From a checkpoint of a small class-conditioned image flow-matching model.
Model: 6.03M parameters, 48-pixel images, arch dit, norm layernorm, activation gelu, moe expert_choice, num experts 8, patch size [8, 8], layers 8, width 192.
Training: soap at rate 0.0023, 16000 steps, batches of 64.
Data: trained on pictures of board games with random positions, seen at a slant, 97500 training examples, 10.5 epochs.
Rows from expert 0 of block 5, named by matrix and row number. Rows with one number belong to one neuron. Each number is 128 + 24 x the weight over its row's rms, rounded and kept within 0 to 255. All counts start at 0. After the name is the row's rms in percent of the matrix's.
# up: expert up (model.blocks.5.mlp.up, 8x192x192), inputs 0-47
# down: expert down (model.blocks.5.mlp.down, 8x192x192, transposed), outputs 0-47
up.41 078 [136 160 140 107 119 131 100 117  83 131 123 121 141 143 119 134 139 139 122 144 126  87 169 130  94 141 193 123 132 114 149 142 153 120 109 121 121 114 144 169 140  91 134 117  94  93 127 156]
down.41 062 [118 124 130 157 156 116 158 175 114  80 118 160  57 123 115 100 160 100 164 122 153 141 127  79  92 144  75 114 123 129 145 128 114 143 164 184 127 119 119 133 138 141 147 117 144 159 110 124]
up.42 100 [117 128  95 121 153 134 137 139 122 103  87 155 138 143 115 113 144 133 140 111 129 161  87 146 121 153 138  87 119 100 154 179 132 109  68 118 112 113 139 166 132 107 138 123 126 114 140 148]
down.42 084 [144 118 102 141 139 131 133 164 114 128 163 114 130 161 122 142 122 147 118 146 131 134 111 134 123 142 108 184 110 120 154 161 115 105 125 117 158 109 126  91 135 142 136 127 133 143 106 157]
up.43 076 [152 113 163 123 102 140 135 201 107 125 143 126 123 114  88 152 138 123 149 141 125 108 106 150 123 105 163 154 106 136 150 133 123 156 144  89 112 162 135 123  86 158 176 137  77 106 157 126]
down.43 118 [119 124 122  80 131 116 131 149 103 117 150 106  99 120 160 154 153 126 142 135 160  99 111 142 153 119 114  98 138 127 142 124 125 121 141 110 142 108 134 152 105 127  76 125 110 147 140 143]
up.44 093 [126 156 188 139  88 119  71  80 147 115 123 102 109 149 122 121 147 168 157 115 120 127  96 149 128 109 103 117 132 113 129 144 107 138 114 129 146 122 120  92  93 142 133 154 121 159 139 135]
down.44 073 [106 103 157 124 124 132  97 134 143 123 162 116 110 114 147 141 157  98  98 149 123 143  93  79 108 147 153 141 133  97 154 151 114 115 140 150  78 150 139 136 115 128 120 177 137 100  94 153]
up.45 082 [145 159 119 174 102 128 132  89  77 113 109 165 104 131 182 155 161 154 131 116 156 148 157 100 180 129  98 181 127 143 156 105 145  93 153 134 121 124 153 131 104 111 133 138  75 138 125 108]
down.45 074 [149 124 100 113 138  97 154 150 112 128 119 156 171  97 104 111 174 108 114 145 114  98 177  96  73 126 127 123 101 132 135 114 126 151 133 104 128 119  77  87 150 110 108 113 105 132 127 139]
up.46 069 [131 139  79 126 137 142 128 137 142 133  95 157  71 154 122  87 130 156 119 133 124  47 115  99 131 118 166 120 162  97 124 114 152 117 126 142 111 159 126 181  93 177 127 117  91 114 122 153]
down.46 069 [136 118 132 126 138 156 123  96 167 121 131 149  95 175 159 142 133 102 111 166 114 132 102 144 113 159  59  96 154 110 154 135 131 112 151 123 129 132 103 132 126 101 112 118 131 174 102 113]
up.47 067 [126 121 122 120 146  90 126 134 115  89 102 144 159 224 130 108 150 132 109 124 153  74  98  98 101 124 120 110  96 113 115 141 141  97  99  66  98 103 137 147 102  99 126 143 129 133 123 136]
down.47 073 [122 139 115 128 139 121 112 147 117 148 110 156 206 177  75 125 119 171  95 123 105 131 134 138 157 133 152 124 115 122 126 160 149 146 149 115 155 117 168 120 117 124 137  97 166 100 107 127]
up.48 097 [113 108 103 131 135 140 127  79 123 149 126 108 141  78 129 127  86  96 114 136 142  97 150 122 176 118  89 144 132 130 129 125 120 142 107 110 126 135 115  84 131 109 124 158 124 135  90 137]
down.48 096 [159 163 145 111 160 162 133 119 112 122 146 130 110 132 129 145 105 113 143 141 121 139 172 134  77 109 105  73 119 137 137 180 125 104 134 116 125 101 148 154 151 108 115 177 130 122 171 133]
up.49 085 [133 129 158 111 111 151 146 240  88 177 141 153  98 102 160 129 132 138 161 125 162 106 158 108 168  97 122 167 108 142 147 147 113 118 151 131 111 144 162 115 149 128 116 134 104 158 150 122]
down.49 106 [102 144 180 130 118 120 134 179 105 104 134 105  94  82 108 142 159 126 108  90 141 105 141  96 152 145 151  70 122 155 116 129 128 114 138 123 126 120 111 150 135 130 108 176  93  98 115 115]
up.50 104 [114 156 129 132 120 119 141 113 139 122 105 129 135 106 104 103 118 133 136 117 139 189 113 128 102 165 129  83 141 110 114 113 138 130 128 138 142 138 149 115 169 111 116 150 129 155 137 103]
down.50 081 [ 81 123 137 120 124 126 124 114 140 128 145 141 150 153 156 116 133 148 150 135 126  93 112 122 152 164 119 150 128 106 118 140 171 153 135 146 130 110 108 141 153 123 133 119 166 126  86  99]
up.51 094 [104 123 131  87 128 132 129 167 103 113 105  86 185 117 107 117 113 121 128 101 127 146 139  86 101 152 118 111 110 142 141 126 131 142 128 113 175  84 134 117  86 178  97 108 155 125 128 146]
down.51 075 [150 136 133 109 144 161 130 180 130 121 132 127 214 127 127 142 106 141 102 157 107  97 135 161 172 149 139 115 116 135 109 139 161 102 157  97  90 120 139 121 137 121 143 135 144  96 103 169]
up.52 135 [113 166 140 154  85 128 137 145 128 170 141 148 178 162 155 107 162  96 161 129 147 123 150 100 112 135 124 157 159 123 124 133 126 104 131 125 127 165 129 163 127 145  97 126 109  97 149 141]
down.52 181 [104 177 157 133 188 121 143 115 126 153 123 119 146  97 179 128  97 160 162 119 159 115  98 146 101 118 124 107 143 141 139 118 123 139 119 134 140 167 112 163 124 173 108 129 141 127 130 128]
up.53 109 [126 153 138 139 155 174 121 129  97 165 150 184 122 128 126 166 116 129 105 127 134 143 160 129 131  86 155 132 109 113 149 124 174 130 113 169  96 152 140  74  80 127 159 109 135 112 130 153]
down.53 101 [149 115 139 139 148 150 106 140 115 129 124 172 123 129 166  97 125 128 144 132 131 142 130 106 148  87  92 143  70 114 141 102 155 118 104 154 158 166 122 194  57 119 108 134 136 193 154 138]
up.54 074 [132 167 125 102 130 115 107 115  91 133 116 177 138 131 129  94 148 133 164 131 116 117 140 104  78 103 147 168 145 124 164 141 148 124 141 130 153 116 114 163  99 151 139 146 113 124 145 108]
down.54 076 [141  87 122 170 129 161  97 131 141 122 129 118 121 169 130 138 143  98 122 102 116 170 107 104 112 154 104  88 168 146 122 125 121 104 149 127 138 100 138 133 139 111 117 143 132 114 122 135]
up.55 085 [105 138 119  84 135 132 132 125 106 106  93 111 192 144  99 128 128 130 165  99 148 164 136  87  91 143 126 139 130  87 160 119 120 154 112 154 156 111 125 129  88 153 120 119 132 126 132 145]
down.55 084 [158 133 109 130 127 132 149 158 125 124 142 125 167 128 146 130 127 108  99 124 153  64 128 160 163 175 140 131 148 116 147 104 110  96 129 139 109 142 116 153  79 131 129 186 145  97 173 118]
up.56 077 [111 140 140  93 128 144 152 158  88 157 128 124 143  84 144 125 143  95 153 146 155 154 164 124 120 122 117 175 102 100 107 172 152 133 108 126 137 145 168 149 136 123 174 123 123 106 136 131]
down.56 076 [151 155 176 118 133 137 118 139 108 142 126 134 133 184 134 126 124 141 125 115 138  66 118 111 166 143 127 149 139 120 111 134 159 105 111 102 121 139 120 129 114 123 123 187 118 163 148 119]
up.57 088 [120 120 172 123 143 139 150 127 133  85 112 173 112  92 119 122 144 148 139 132 100  88  62 156 100 117 125 130 136 158 127 133 129 164 106  93 104  84 144 139 121 125 137 148 126  90 161 100]
down.57 085 [134 142 149 120 171 122 118 121 156 132 114 127 109 100 129 151 141  96 121 130 125 166 111  88 165  90 138 125 151 119 143 147 148 122  79 119 157 156 143 110  92 116 117 127 123 153 113 108]
up.58 113 [147 193 131 136 149 123 177 111 133 139 150 137 135 109 172  63 101 138 123 132 134 148 125 121 116 159 115 121 140 106 137 169 139 118 129 100 142 135  86 166 111 150 167 128 162 131 104 138]
down.58 124 [137  77 171 150 138 133 158 149 129 121  91 146 136 120  82 177 120 101 139 124 122 124 133 117 145 165 145 135 125 118 137 176 130 137 118  72 125 142 146 117 131 113  96 137 159 125 169 111]
up.59 112 [162  98 158 108 139 148 134 108 129 102 125 135 135 134  97 111 150 106 173  93 135 141 133 105 122  92 107 178 121 124 161 159 165 136 124 118 130 135 154 199 109 150 146 107 118  76 150 121]
down.59 112 [103 117 130 126 138 156 118 172 137 131 128 128 106 113 140 146 148 126  98 168 133 154 134 139 131 101 161  82 122 122 163 159 160 116 131 110 125 112 140 100 114 143  96 140 129 146 110 133]
up.60 081 [ 84 105  97 134 128 128 114  65  93 106 118  82 132 115 127 158 129 116 168 125 117 140 122 135 156 130  87 130 165 125 144 125 118 136 151 173 144 121  87 149 128 155 132 111 103 118 162 124]
down.60 108 [133 129  97 136 140 134 104  73  81 133 141 103 105 118 128 103 140 121 103 149 109 108 100 128 109 121 159 104 163 156 107  85 111 150 163 152 124 125 156 117 120 133 125 113  89 161 109 159]
up.61 120 [131 138 142 118 142 115 120 143  90 123 107 129 130 133 161  66 136 133 134 139 136 169 164 118 106 154 120  96 139 126 157 144 148 136 140  60 158 141 129 193 119 126 123 161 159 146  77 125]
down.61 111 [111 156 114 154 109 123 116 132 141 137 153 102  97  97 128 162 133 115 142 114 126  78 137  92 136 142 128 188 138 124 149 149 114 107 124  84 119 121 107 128  78 138 131 163 132 104 165  82]
up.62 083 [136 130 151 143 155 166 150 197 159 180 140 147 124 196 182 112 143 162 107 111 130 116 145 123 140 130 123 160 141 128 124 105 167 128 137 129 121 154 152 147 174 129 136 114 135 179 136 141]
down.62 088 [167 120 125 130 143 124 153 140 104 138 128 178 136 177  95 134 158 136 131 119  97 128 112  88 133 104 165 101 170 136 130 107  89 105 124 122 138 115 161 145 135 140 154 160 154 126 113 120]
up.63 118 [139 123 142 155  86 159 140 168 146 130 167 125 135 130 157 165  88 124 106 147 137 152 101  86 123 119 156 134 103  84 136 114 146 108 109  92 117 175 186 169 101 105 117 105 112 136 161 148]
down.63 098 [121 161 110 168 101 156 127 133 162 135  74 120 126 137  76 103  67 145 156 128  92 100 101 163 111 120 141 133  95  94 125 123 156 135  89  95 148 157 108 125  98 160 167 118 126 107 101 134]
up.64 087 [132  82 101 117 150  88 130 161 141 141  88 120 108 117 159 110 160 111 107 147 128 165 123 118 132 155 116 111 132 139 142 105 145 144 140 136 108 129 113 185 109 140 122 114 134 153 117 131]
down.64 085 [118 139  94 116 160  97 105 122 124  86 168 122 104 129  91 121 152 122 143 113 128 122 145 160  95 156  93 155 157 130 157 110 121 117 137 179 132 132 119  72 130 107 127  95 124  94 132 124]
up.65 114 [ 97 123 110 139 111 159 114 131 107 136 102 168 160 119 156 109 127 117 133 130 122 173 147  89 169 163 113 134 140 119 180 109 125 137 135 152 151 138  86 109  93 146 153  94 135 166 109 119]
down.65 122 [173 161 103 135  96 152 103 125 112 138 163 159  99 110 127 145 122 142 130 105 124 103 118 137 104 150 139 122 135 121 171 100 120 114 123 133 111 130 157 149  88 109  97 123 120 105 165 104]
up.66 106 [141 165 132 120 118 162 123 139 101 137 142 139 130 148 168  99 119 125 140 110 155 178 154  93 114 165 111 137 135 102 161 122 144 120 187 106 141 134 118 150 103  87 155 121 115 142 101 164]
down.66 098 [116 116 154 150 142 145 141 138 124 142 147 118 145 163 120 128 143 135  93 150 171  83 132 142 133 148 153 185 111 122 155 140 122 125 162 144  76 143 126  75 120 166 121 135 111 114 143 134]
up.67 104 [ 73 102 131 186 114 110 127 142 120 122 141 119 135  75 140 139 165 137 130 148 113 144 125 120 134 110 121 114 152 149 142 104 114  98 128 115  76 162 112 193 173  84  89 140 120 150 146 143]
down.67 103 [185 156 155 149 109 107 129 119 155 143 131 127 132 153 128 114 168 106 115 135 130 100 134 108 134  96 123 108 176 138 153 112  97 153 147 124 162 137 153  71 155 122 184 129 120 136 136 108]
up.68 089 [133 103 182 109  96 122 103 117 114 102 137 163 159 152 115 151 159  72 183 128 109  72 126  97  84  81 138 141 133 126 130 162 122 147 138  98 121 152 166 130 127 157 126 117 106  96 169 127]
down.68 073 [151 181 134 113 116 146 137  87 122 135 135 119 156  97 145 111 111 173 102 111 117 138 169 146 155  83 140 114 131 148 134 178 120  95 104 110 155 168 136  98 160 127 116 133 112 170 143 124]
up.69 090 [120 133 129 119 121 121 169 121 118 117 126 166 154 103 131 117 136  94 142 129 137 126 142 121 155 117 131 121 128 126 124 141 129 114 129  91 136 173 174 115 138 151 119 138  76 124 150 111]
down.69 081 [129 122 128 162 107 113 145  69 104 155 122 131 115 105 144 151 117 123  93 111 114 139 100 132 133 112 162 131  90 132 132 106 148 108  83 119 132 123  95 132 130 113 148 144 104 117  90 119]
up.70 104 [128 141 147 121 117 111 148  77 136 122 152 161 125 148 146 131 126 143 141 123 125 145 152 115 138 119 111 116 138 136 144 127 152  99 125  92 132 125  80 119 154 153 142 121 128 186 139 107]
down.70 124 [104 157 133  96 123 104 177 131  93 140 115 147 140 122 139 133 139 143 134 131 134  93 125 125 156 124 146 150 114 150 125 136 141 150 125 115 130 126 153 139 158 120 120 120 107 118 118 100]
up.71 093 [ 91 144 128 135  83 133 136  81 146 141 119 130 143  90 147 140 120 155 135 114  90 102 157 115 112 137 134 108  90 133 107 109  95 177 137 130 124 139 141 118 186 153 142 136 117 130 129 162]
down.71 082 [ 99 129 128 117 152 116 151  96 152 161 143 119 100  98 154  98 127 119 173 137  82 136 137 147 123 129  96 168  93 124  95 113 125 134 113 110 122  91 101 155 120 165 130 128 129 106 162 113]
up.72 113 [126 140 174 141 115  90 151 134 109 129 114 161 128 135 126 127 115 131 179 164 150 116 125 170 179 116 136 114 131 150 148 163 101 114  96 160 124 138 160 120 169 138  96 150 109 113 155  81]
down.72 109 [140 144 156 124 139  82 142 143 144 103 134 154  98 142 131 126  75 102 100  87 145 123 113 101 113 111  92 120 135 141 150 151  92 158 121 132 140 129  91 157 155 115 157 155 126 181 117 123]
up.73 063 [ 93  91 155 121 117 116 130  99 125 140  99 148 138 101 161 126 130 147  96 149 142  67 155 135 158 139 107 147  88 105 118  78 115 134 120 105 141 106  90 131 122 115 122 129 105 132 100 160]
down.73 090 [107 133 153 125 131 139 134 143  93 127  96 114 110 128 116 105 128 112  93 115 127 120 118 146 123 155 154 121 112 124 127 129 144 117 120 121 132 129 125 147 120 139 122 137 147 104  97 153]
up.74 063 [135 108 146 117 145 112 177 109 144 131 131 125 121 128 143  88 127  95 159 131 151 148 150 102 114 101  86 139 118 137 123 148 129 113 111 154  97 166  97 100 145 131 114  97 116 107 146 131]
down.74 093 [128 125 127 166  99 150 133 160 158 126 116  99 136 124 109 125 112 137 124  90 151 121 158  78  90 123 139 112 147 127 116 149 117 140 103 145 124 144 118 175 121 142 111 144 169 119 123 102]
up.75 109 [100 132 141 100 151 122 112 130 127 150 118 190 120 171 115 113 117 112 161  95 144 127 122  96  98  99 177 122 148  99 167 153  84 132 130 127 102 124 137 131 123 111 106 115 149 124 154 124]
down.75 100 [163 122 160 112 151 146 130 127 134 114 120 181 139 106 137 109 129 135  83 157 145 137 107 124 143  91 137 127 129 119 155 137  70 113 111 131 147 128 119 139 145 166 165 141 157 120 107 140]
up.76 089 [116 149 136 139 130 118 112 138 155 127 129 123  80 147 133  69 139 204 122 121 158 129 101 131 151 134 106 110 163 112 166  93 144  85 128 142 140 130 109 127 115  99 139 137 111 171 170 135]
down.76 122 [145 164 136 132 128  82 115  98 145 145 108 116 104 107 119 159  86  97 124 128 148 157 123 130 132 135 142 125 141 119 142  74 156 127 153  91 149 119 152 120  96 184  91 116 110 130 138 128]
up.77 103 [153 106 149  71 141 144 147 127 118 132 147 127 114 133 111 125  95 138  98 110 149 141 128 163 138 103 112 117 126  99 147 119 108 144 103 160 184 141 110 113 169 132 173 117  97 112 104 117]
down.77 101 [102  82 148 104 100 145  95 136 132  90 118  92 106 136 119 147 107 121 120 146 115  94 140 143 135 117 146 141 128 122 152 134  81 113 107 126  81 113 177 153 173 105 125 111 104 138 161 102]
up.78 096 [137 116 130 119 158 116 162 212 150 113 138 157 125 207 181 122 147 115 125 140 155 124 121 160 118 130 132 126  89  99 144 125 170 118 157 112 116 129  95 171 128 140 125 150 132 125 139 152]
down.78 117 [141 121 121 125 117 146 109 151 138 161 147 150 119 121 150 131 181 107 135 169 128 127 111 116  67 142 145 156 107 102 178 101 126 122 120 144 159 122 162 152 117 135 165  88 135 134 142  95]
up.79 101 [168 132  98 167 123 153 124 146 108 146 153 128 137  99 125 169 109 135  70 105 138 159 138 100 164 118 156 135 130 126 134 120  98 130 147  94 142 182 133 133 143  69 158 147 111 113 157 174]
down.79 084 [129 122 116 120 104 140 134 149 126 116 100 124 143 163 131  82 100 103 186 136 142 135 125 168 117  86  92 108 137 113 169 134 119 129 150  99 123 145 123 137 122 138 134 110 161 129 107 133]
up.80 099 [142 127 148 116 141 106 142 229 127 164 118 118 121 200 136  90 140 109 135 148 138 131 152 115 104 132 168 122 119 123 121 130 154 117 134 128 139 122 153 172 102 136 150 138 107 111 159 149]
down.80 083 [139 127 123 155 114  92 130 163 132  80 118  89  94 130  96 143  91 141 148  95 124 132 168 180 145 139 118 134 132 154 113 131 132 150 129 121 114 120  72 120 108 123 100 152 125 110 133 157]
up.81 092 [127 155 160 130 150 115 138 117 117 144 147 156 139  79 141 144 151 125 129 122  96 156 151 139 105 152 155 131 146 132 115 102 148 104 112 151 108 111 105 133 152 120 119  88 168 138 131 167]
down.81 087 [112 125 167 124 169  92 123  76 158 158 124 107 124 153 139 114 139 144 126 146 116 138 130 100 175 134 156 159 107 135 110  99 143 149 105 133 143 102 154 148 148 149 151 107 145 128 116 124]
up.82 119 [101 131 135  82 157 117 127 142 136 165 107 104 161 121 128 125  91  97 151 139 127 151 113 104 149 128 120 131 120 132 149 123 114 148 141 176 106 126 144 119 148 150  89  93 127 136 159  96]
down.82 123 [156 143 148  74 159 111 135 143 152 115 145 114 130 122 149 140 110 151 106 109 120 133 131 114 123 124 118 109 154 153 137 126 157 100 120 165 136 119 125 132 136 121 157 122 132 100  84  79]
up.83 070 [ 78 101 150 108 119 122 132 173 123 117 100 113 136 137  96 133 143 131 123 133 144  82  95 159 116 132 142 135 127 103 124 101 125 151 118 121 124 108  80 113 110 147 127 115 123  73 106  93]
down.83 080 [101 132 137 155 127 126 123 116  99 142 110 119 158 118 156 120 158 103 133 107 107 146 128  99  95 133  85 157 142 121 128 130 101 109 112 147 103 139 127 115 138  99 140 125 116 181 130 137]
up.84 130 [117 156 106 180 103 166 128 135 124 163 158 126 167 154 161 146 164 106 139 133 137 141 140 113 129 135 121 144 145 111 117 125 101 123 122 146 150 148 110 168 134 134 120 133 108  89 145 138]
down.84 101 [143  80 109 113  99 157 117 148 144 141 139 143 116 153  88 135 139 114  74 141  87 152 142 102 134 132 107 152 114 106 110 140 140 110 124 118  83 102 152  86 125  73 164 154 116 110 116 155]
up.85 097 [119 139 118 103 119 131 115 106  88 176 114 114 147  58 129 141  85 112 157 141 125  75 143  89 118 118 125 143 146 137 115 155 133 130 132 153 145 139 115 116 125 101 146 100 121 161 146 125]
down.85 115 [122 106  85 114 151 124 100 100  82 119 120 128 143 126 103 157 103 161 159 118 136 141 145 156 166 131 139 100 149 139 121 110 144 126 128 103 115 128 148 125 132 152 112 150 124 128 166 167]
up.86 105 [130 143 120 143 133 161 144 100 128 173 135 114 164  90 141 117 111  95 120 144 144  67 168 131 169 141 112 154 168 129 133 143 119 165 126 135 150 148 109  97 163 118 135 173 132 124 112 145]
down.86 137 [102 114 126 129 110 104 108 145 153 136 124 121 157  99 116  93 133 163 125 118 151 135  86 118 171 137 143 173 164 136 107  74 148 152 151 128 138 172 123 106 107 150 126  94 120 109 102 123]
up.87 104 [182 137 153 154 145 149 165 139 147 128 143 161 120 130 163 140 112 109 124 129 143 147 111 117 129 117 119 112 100 129 145 117 104 118 161 170 109 164 119  91 182 129 122 119 122 133 138 119]
down.87 106 [ 95  83 111 139 133 160 156 165 125 114  88 170 132 105 110 149  93 110 159 134 139 138 131 119 155  98 108 141  90 107 152 101 112 148 147 157 155 191 153 179 158 135 149 122 136 146 124 103]
up.88 086 [140 107 145  93 132 118 153 134 124 158 107 129 112 118 166  92 121 104 141 121 133 131 127 120 131 145  76 165 103 104 127 133 129 125 138 108 148 165 113 145 117 125 131 156 110 105 140 112]
down.88 137 [100 154 118 127 153 114 131 111 132 175 119 115 128 135 148 114 154 134 123 154 110 150 125 165 125 106 134 133  87 133 135 131 138 162 100 117 159 130 123 102 116 115 132  84 138 157 116 166]
up.89 142 [131 126 151 100 156 164  83 136 124 111 125 122 126 144 120 174 115 118 135 114 142 118 112 122 144 173 132 119 130  64 127 141  99 102 131 142 161 157 106 117 161 150 111 156  99 132 123 159]
down.89 100 [107  97 157 108 158 150  64 121 128 147 139 124 134 145 112 102 128 131 108 148 152 141 114 120 117 190 137 132 136  66 130 147 114 153 125 133  86 136 155 123 164 126 134 166 105  96 130 151]
up.90 073 [113 106 143 146  86 132 149 137 103 108 144 191 122  36 120 138 127 125 163 170 129 109 148 123 149 114 138 147 124 136 152 148 110 128 116  88  93 159 109 148  95 123 109 144 122  90 134 113]
down.90 072 [137 145 121 146 104 142 157 141 132 142  79 151 152 111 125  88 106 138 121 152 105 118 153 154 141  71  89 106 127 136 133 135 124 132 126  68 193 166 125 107 146 152 117 132 124 145 125 135]
up.91 104 [150 178  89 121 134 164 134  85  90 130 117 142 147 136 175 121 136 114 164 112 131 110 121  92 149 136 122 199 121 115 156 170 123 142 135 141 109 110 157 137 124 151 151 118 136 114 150 158]
down.91 103 [137 109 136 156 123 116 109  50 151 149 141 100 156 154 131 154 134 145 112 109 113 118 118 170 116 131 129  85 134 134 143 117 117 129 103 146 161  91 124 134 128 106 160 101 131 130 118 138]
up.92 103 [130 124 110 130 157 138 135 117 115 146  87 150 144 147 136 110 169 126 167 120 140 164 140 104 113 134 132 161 155  87 104  94 183 137 175  76 126 108 107 172 110 133 154 133 131 136 104 137]
down.92 102 [138 172  79 123 151 110 147 135 112  96 176 121 112 105 135 125 155 135 122 125 124 117 127 135 127 111 155 110 128  91 103 102 154 137 153  75 136 111 154 106  92 149 113 133 154 120 161 113]
up.93 104 [ 84 119 132 126 123  83 117 108 114 113 116 126 133 113 150  97 130 119 152 126 112 146 115 115  71 143  84 125 146 112 154 121 140 136 161 106 137 130  52 153 164 133 117 114 135 124 124 107]
down.93 112 [155 153 170 136 106  77 147 160 137 179 129 130 129 128 104 148 144 114 112 122 129 139 135  81 155 129 160 120 128 140 141 139 138 117 147 121 125 109 216  99 183  67 143 127 151 131 132  86]
up.94 119 [133  87  99  88 138 147 154 123 114 143 187 163 130 137 122 122 132 130 131 114 167 138 158 174 144 100  90 119 150 114 142 122 141 159  98 174 125 141 167 136 161 135 135 134 102 124 114 139]
down.94 121 [160 142 103 100 139 134 135 143 113 123  80 175 102 129 130 139 134 124 105 138 171 146 142 121 112  96 152 137 166 133 139 119 140 103 105 160 105 112  85 112 142 120 138 127 134 112 141 169]
up.95 122 [134 100 143 130 130 113 155 122 117 171 164 148 122 119 132 147 108 146 154 142 156 130 116 158 146 164 111 159 147 139 188 123 114 112 134 176 154 142 127  97 141 146 138 121 152 167 137 116]
down.95 109 [139 150 122 129 108  99 113  93 116 111 103 128 137 140 154 112 101 120 108 127 136 148 109 117 135 136 124 106 162 133 168 115  96 148 109 156  93 108 126 162 127 115 128 125 140 115 133 114]
up.96 097 [119 120 172 140 172 123 104 137 151 105 104 120 140  94 101 149 139 138 134 118 133 107  95 164 119 162 128 127 143 116 128 139 107 124 115 169 173 170 140 126 143 155 130 155 147 113 143 147]
down.96 129 [115 138 170 103  95 128 131 117 142 142 116 118 104 154 159 137 111 126 110 139 157 135 111 101  99 120 140 124 121  58 150 137 145 152  97 131  97 149 143 135 117 131 152 143 128 132 102 149]
up.97 112 [102 151 132 124  92 166  97 160 108 157 114  98 117 135 131 162 168 130 104 128 142 157 138 113 105 118 118 139 137 146 157 151  80 109 150 177 143 169  98 138  95 159 187 147 111  96 113 108]
down.97 111 [137  99 114 100 131 175 103 108 145 111 123 115 130 122 113  94 160 135 154 124 113 128 119 145 120 142 142 130 152 155 150 151 104 132 148 159  69 118 131 142 100  81  67 141 142 138 129  88]
up.98 081 [112  99 132 140 184 109 158 132 138 126 156 176 135 183 129 146 117 132 122 150 123 151 124 187 109 111 130  88 150 137 144 101 150 131 119 124 141 142 107 141 131  96 125 107 132 150 133 102]
down.98 105 [192 153 131 164 130 111 162 111 123  99 140 158 130 126  97 126  97 143 128  63 114 133 164  99 132 111 132 112 154 148 151 132 120  97 121 132 113 128 181  81 152 147 132 155 157 102 139 126]
up.99 081 [111 103 173 116 145 113 141  82 128 132 107 140 116  98 134 123 119 133 145 128 115 111 124 125 105 145 133 123 171  97 136 138 141 142 125 113 144 153  79 134 118 146 147 118 132 136 120 122]
down.99 085 [142 117 116 131 113 125 134 126  91 112 140 134 193  76 132 126 125 143 109 122  97 125 139 143 128 122 158 143 154 121 128 150 120 131 108 140 110 134 139 137 114 118 154  85 152  97 136 115]
up.100 092 [115  96 106 138 106 130 123  96 113 119 114 190 117 124 143 141 125 180 147 121 116 112 162 145 130 129 160 114  81 112 113 155 121 123 124  94 160  87 119 150 173 162 115 114 141 127 115 140]
down.100 076 [135 109 132 125 146 119 108 143 167 157 129 139 118 134 133 146 142 102 121 136 100 129 121 118 146 119 126 168  93 126 120 145 130 132 131 133 113 170 151 114 149 122 142 141 126 129 116 119]
up.101 126 [158 192 147 107 113 152 105 142 105 120 181 144 149 139 175  94 140 128 129 108 113 162 182 113 117 148 147 134 139 149 144 139 161 115 135 137 118 115  90 125 160 109 160 115 128 125 104 165]
down.101 104 [102  80 131 111  82 135  86 171 138 143  69 133 153 143  71 129 120 137 141 137 104 118 162 126 107 146 116 116 123 145 148 144 130 141 135 138 153 107 170 144 135 143 119  88 130 148 150 134]
up.102 094 [ 98 109 141 133 124 122 132 162 107 145 121 208 125 113 130 123 148 119 122 117 135 147 134 148 163 109 141 156 140 133 153 121 128  84 139 101  66 144 130 189 125 110  97 121 131 125 165 120]
down.102 102 [160 126 106 125 135 125 105  81 127 131 138 162 159 167 134 123 136 130 142 135 125 134 152 128 111 112  99 120 145 133 137 132 110 158 100 108 173 108 120  85 121 132 163 132 137 156 117 129]
up.103 123 [157 119 115 147 113 146 162 124 136 123 156 138 128 125 131 133  81 123 144 137 139 150 106 128 196 133 127 135 131 148 121 162 107 120 151 110 129 126 148 153 148 160 157 127 176 172 160 153]
down.103 109 [113 145 115 141 103 125 185 150 117 140  94 125 115  88 138 112  95 125  98 127 136 164 103 135  61 133 121 156 121 163 116 157  72 152 158 115 117 107 111 111 129  98 115 136 175  91  88 131]
up.104 089 [ 92  98 142 140 134 144 108  99  96 136 113 129 132 132 113 175  99 131 176 111 132 131 109 103 138  79 104 131 112 126  90  96 105 101 146 168 124 121 140 100 139 137 142 140  96 134 177 114]
down.104 079 [120 153 148 127 140 141 141 184 144 133 140 144 148 108 119  95 125 133  77 130 144 122 100 118  97 117 172 139  82 126 120 140  88 151 102 167 112 130 100 150 132  97 101 128 124 143  27  83]
up.105 074 [117 173 125 153 139 118 131 151 107  82 117 125 178 115 142 144 132 167 120 125 110 182 157 132 130 156 138  83 117 133 113 115 126 130 101 156 138 117  99  96 149  95 128 132 144 150  94 135]
down.105 070 [156 156 137 167 151 126 133 138 139 151 127  85 119 143 130 117 164 119 106 127  95 119 158 136 124 147 121 131 108 144 113 131 129 113  93 155 146 144 143 115 158 136 119 153 149 105 116 145]
up.106 090 [128 126 142 137 141 179 123 121 119 120 154 159  78  83 138 140 102 117 110 138 132 166 143 160 117  92 132 150 138 157 159 133 157 118 158 162 119 144 145 144 133 143 144 143 138  93 104 161]
down.106 087 [123 101 123 118 132 146 110 101 108 149 124 150  78 153 109 145 138  84 131 136 136 145 146 121 119  81 145  94 143 133 139 157 133 145 103 117 146 129 124 111 159  91 118 132 125 126 142 164]
up.107 118 [104 132 143 162 107 120 140 134 149 125 134 118  87 128 108 114 147 200 134 160 154 155 100 115 140 116 105 131 136 133 176 125 105 109 112 182 135 138 121 121  97 138 143 110 165 157 167 175]
down.107 093 [131 124 160 127 122 114 151 119 128 118 118 126 136  97 161 158 162 125  99  98 131 100  89 126 139 118 138 106 110 130 170 168 116 126 104 176 120 140 141 122 118  97 111  82 184 126 110 169]
up.108 106 [154 126  90 110 176 142 140 146 106 138  76 102 171 132 143 144 129 124 143 109 148 143 153  58 137 135 124 150 107  77 129 128 131 150 126 153 152 133 173 134 153 152 101 105 150 149 162 147]
down.108 114 [122 164  94 106 173 142 133 143 116 123 164  87 125 114 147 105 141 135 138 146 164 137 126 154 117 105 128 120  97  93  99 155 127  96 127 126  90 172  83 122 167 108 157 137 151  90  98 131]